A small spectrogram enhancement model, trained from scratch: 26041 training examples.
Rows from block 2 of a small spectrogram enhancement model, named by matrix and row number. Rows with one number belong to one channel. Each number is 128 + 32 x the weight over its row's rms, rounded and kept within 0 to 255. All counts start at 0. Numbers have three digits each. After the name is the row's rms in percent of the matrix's.
Before each channel's rows are labels from the 100 clips, of 14976, where the channel reaches its highest value: "peak on" is the class under the peak; "top examples" is what is common among them. Only what is clearly more common there than usual is listed. The data: two synthetic voices taking turns or overlapping, over music, noise or silence.
# convs0: first 3x3 conv (model.enc.1.0.convs.0.weight, 96x96x3x3, each kernel summed), inputs 0-95
# convs1: second 3x3 conv (model.enc.1.0.convs.1.weight, 96x96x3x3, transposed, each kernel summed), outputs 0-95

peak on: low voice
top examples: second voice: none; background: none
convs0.46 103:178144147147104083088131096141128099116132103153079099120162133131132153067078127078111101112096052112126085156069135116102147166139143197123148105129048150091153145043140161129126069121067092100119165147109074117151086142152149137182115131090100091142128116140158104108094129182106127101
convs1.46 099:098105142074074095178097126168103195157080105126174131159122170155093211131170117127089193103140199146168072123146100140132116148149191120159151089137084101157106112115120146135109101079097114186124105095093119117155146126101138160126085170126140097076108125149137157120126078121127182100

peak on: no speech
top examples: second voice: none; background: everyday noise; vacuum cleaner
convs0.84 133:099167075104141144140118099104167129168100143086156131090093112109156051137135159162140105190174152165147179055127107085071133086118119108173093073089167127155166088120065066077062117153140179122153141138125142127131127130094115154114141083114100169113113136118131134101130091084124081121
convs1.84 113:170150179131211132131169160103164106122135113141084211178120157092128156180112079113162135173109112136151174161082154119157080147123104151123149145090103125131137141111148112160135128208186102091152230162172123155140165080112136124157134132072158141116120124113100117116101169135117152113

peak on: child-like voice
top examples: second voice: none; background: none; first voice: child-like voice
convs0.23 098:141159169121137124124189163138110136116129150154158143154101078121100168119168146097154191135194173180162053132091122159108084118128159166170159149152139124152118139148148166147159140156169080154122033165174117111109143173156147180134170133189135117133159155102132145187159146113163178121
convs1.23 091:097133141175116136131087157137114181142143157169125102106111209117192099106103106107126102145062108090094120103016081111150107103125066085151158092134112161206106152143100113135090124151140127129134150141128142100150150125112170173123070118124169119163119147127180060139104119097091155142

peak on: no speech
top examples: music; second voice: none
convs0.22 083:135130127137091122079098133148111157142152145162116094146111084078119082130136168167078154145154204113202215106130077127166127124120068061111144191158119163112076146094127114095100176132119119138129103131121098142160156159110177113128166119117152126132136184162153114225096107113110127135
convs1.22 070:179159171187161117158127153131110072156161172143121090130110119121151128110144066097146117111157066116088054089107121177150115157171081180161158133158101159135170099130084099132094130168148127054098120153140097136118093140145157183214137129167174134160136114129122106142130172070134111108

peak on: child-like voice
top examples: second voice: none
convs0.69 084:118126153149145162136169151137112090198076101154125156144185205169112160136160155151163093179195116137159141163161142134139144170120114161113134119151168108192130165125147096140171147145094186140171184156155159104117083142147138108115095184137103122121125132138162129163135169080143225106
convs1.69 089:162120185126160135125154135107145241144082138161072178146101106091133168140086087130111173114130198137133115109074109151147134113147109109159161141080056149179157145121123136144090068140151111143139153131111091158149172137110139148162095145069149154105131112159126072111063101109084106108

peak on: deep voice
top examples: second voice: none
convs0.61 079:146189162143111078194127144160125060148189101143116115117133159156113165131118151158135142173144168186117140173115149159134144134134130175118123111182089180159135144057132172093155143119116183199185159183146127142138086119130151155198123137137144115145155137144174132174107185111183142117
convs1.61 087:123131147143097110093120139128109203090083137196153176089145152121174162151123120116063141083095154074145087079115094118105102137150110130174122079119079107196145147123111154156088076108129065133091103106073103118154169146113162134176133141120125169143185130152142077167118103137083185114

peak on: child-like voice
top examples: second voice: none; first voice: child-like voice
convs0.40 105:192180124183169119074182132139167122127144138137107150114120149114118124110161138096180148133149116120145143127119154134180133164123216151186141166146127178119134162092187153127153127140128129141158102164114082172154151157149155160185092205175186110163172137185132155163180169155138123137
convs1.40 095:116124133135161124091137116119137148093142111187136186095123146090161098075056165137062117111046151092092093082051106126150123126144139083131124102090127085173106140138102128132132125080165120156119083095135135122138199183137180142144113126143150157182097141066149108132103164112090170084

peak on: deep voice
top examples: first voice: deep voice
convs0.20 069:141100167170177145173153165160160147169115149111103108133148110161135131119155126123165135182144088151132092122092177054160138125185120193102138127151156161139155149085112109134120094162149175146205214165159083133140116127127108167148105101185146084149126115162089184114148183113131143183
convs1.20 090:110118103122111106071144145119114188156169140199159163090107173133157170155117130121048137090075169110091135068097103139127113118110131124161095102128096074162133143135121167158095120080139107154108098132054126157174191150108167133159125159078118171125167137110175069156120125110105179095

peak on: deep voice
top examples: second voice: none; first voice: deep voice
convs0.83 141:140148158144151195170128131133092115107095125112091116123134180120150079093033109078107088098097113060102113133148132145192203103111154099119163087107131158106094104131125165171129094142087085104131124106149062121117113067103104122084107106132082099125145115130119061120156129177185148124
convs1.83 147:105116125133105124125108078078142209132134122151195118121104127082085127146118133168119145157099167130179144123079146117107115145115132089142123141148099131114123131148161137117152104101148109186178134100151166104146250111155116168101114202024106156085164154117162118151128083112122113100

peak on: child-like voice
top examples: second voice: none
convs0.87 098:101153067089189130153146098104201150145146092101073148198125177123153086139133150140173113176089083161122091135132117125142202135154105195114109100116109182098161135131123115083120159102130142098170190116128173074107124103077100142114129094149136171076151101171118160108114137135162094113
convs1.87 103:143122194134143078141136184137172076108163119106157152082136167099154108076177125114119115091129133058116173135034136113092129145118129139078147141111100121131121112138103113104162089125152123194165183105202117091140215124139147118109120121104104098144076156096101147144140167163096174134

peak on: child-like voice
top examples: second voice: none; first voice: child-like voice
convs0.34 103:142152190149169130142171188170119147129162066162075133147173145127099149168120174165174178152158148138145142160095165161116089160132142195103132137147091153153126129108133162086150133087135138200156124159133137145161177185155184131170173173151169140145165133170138135182125139082144161101
convs1.34 081:150133158170179124123105144104133190096122153158075162143117139119196150078132095072108121092106123098101086099092089180146114157181072115180188096152091141168113115148074132121085113158141134084087123142128085107139109159133163171170127075147197134164099118128136105140096149080096178110

peak on: child-like voice
top examples: child-like voice; first voice: child-like voice; second voice: none
convs0.63 078:191126166173102144108156169134116115178139140145115053098136161129117076164157174142122159154151168144148117153092097082145181127115186144111089088177122159133149108092138123122084128111146147172169150131108141083157078143151153167190107150101159176177126176184109126146063161167102175121
convs1.63 052:118148154127122114134122130147133207134140154167117115106047104150134206101129067130069110084126119104099095089061062116163130144114108120169105136162061153198107125113092141145076132161143064126114110110078089133142187125101138149143128065137173109127161158144150101140154106122104163105

peak on: child-like voice
top examples: second voice: none; background: none
convs0.51 076:112124111157181147072116147120145109161105149140206128171143096124167143118089111088143112107163120169160164144148142192088126158138171130138138162165189077188173123145112114096144165153152127130112157106170147123114145177140151076070073155127173078124082107067073137087126116107141189156
convs1.51 070:093155111097151157090117165103144194128118134131126150108129158113136138126095168131128167135056176067122153124106086091088146110095137120125123113100137176195032128142139168139085135034163102162161168114133140146172157102103114150098087165071110122118086155098169082094125143150101169123

peak on: child-like voice
top examples: second voice: none
convs0.78 108:062127092131155096162152090083157145114101090105074136163164213089126078136139126134094121172122117140164103176160130120095189094102067125127131111107121143110122106141127127027182110136134104083173187129145190113132118093090094115135142096086107119116149125162127080119120143141195101115
convs1.78 133:133093190093118083108117178126135120083128124126133131115153182092148127103155148120142141070093133071119167172038114132088143160135131105080158135072117141153078103112144116117116082043169141202171145086193111101144154108120105111081086116133116083118089153115116141126102138150105181162

peak on: child-like voice
top examples: second voice: none
convs0.15 078:133073108135112115160133144149103090143112053167107107155156156111084082158171157135158109166127165159181179132107104146149179038143122124119140105121112115165079125123121106123150097133121196147173144159064092094147104160104130112139094179070148121137167161147151092119059150086090108079
convs1.15 070:128082123117104016080107115145144150122145128158132133128125119100185153129006062078124098135114093105085102126027095142109078167102125131136142171120109139136156113161142127123125159058159121090132102151163089151117077126098109156143098082131126100140147132119119133152129131155150119136

peak on: child-like voice
top examples: child-like voice; first voice: child-like voice
convs0.65 084:117114151134085104136130205170145101159143099175091075087106141157108116156112136167154119145132175119147222138122067128142120108141176136096113061121116175103138162117151127147124112086137164171145146134060139179173073151144176125173119177112134142141143140184167114159064128137108141068
convs1.65 058:110124156090129126118164126152136191111111136173146164117121104084144174159063131133105113111134130144104044080110111151098161162125097131175112085104106152174163136124081162125088107112128034066051066112131097135096102121080098135166120093173124108113195145155096119164130160142132142121

peak on: child-like voice
top examples: second voice: none
convs0.29 075:086133122088125106115121159144143157171112117117178132062146082121119118135147131155177104212159098134153135084134062130102091096172128161122137099131179068206113121132051129125143162156130204165165154126109149134131129110151178128196150167174094153101126131178136144131110118123090094087
convs1.29 086:182148146115192125126178177184180127117168151153067191139131148144205139122062116111108129122139131153077135139061117096172160150155094179153131122109108135150130100183142187122097163166151108092135177163127077180138112157101159165169129080130175144140129123086110092107117131114139140146

peak on: low voice
top examples: second voice: none
convs0.33 126:082082078118137077126142087110130176108097149089144202109103080115134135124179140110169184131163143169140135106139110107040054124125043169139113147079115084132111088129114091085107139182138134107134113131170134115091180133130114132143083124190137119115139122115086152119097113076105116085
convs1.33 106:155096113154163073068140124086135050073165087148093181120159147129150108115121143152150115112082155093077139131122134079115141109141146136127106151142191055095050115186110165115152168125128151185126120112110129084164068181139168107160172119154162144188148155106131135151141147111097141127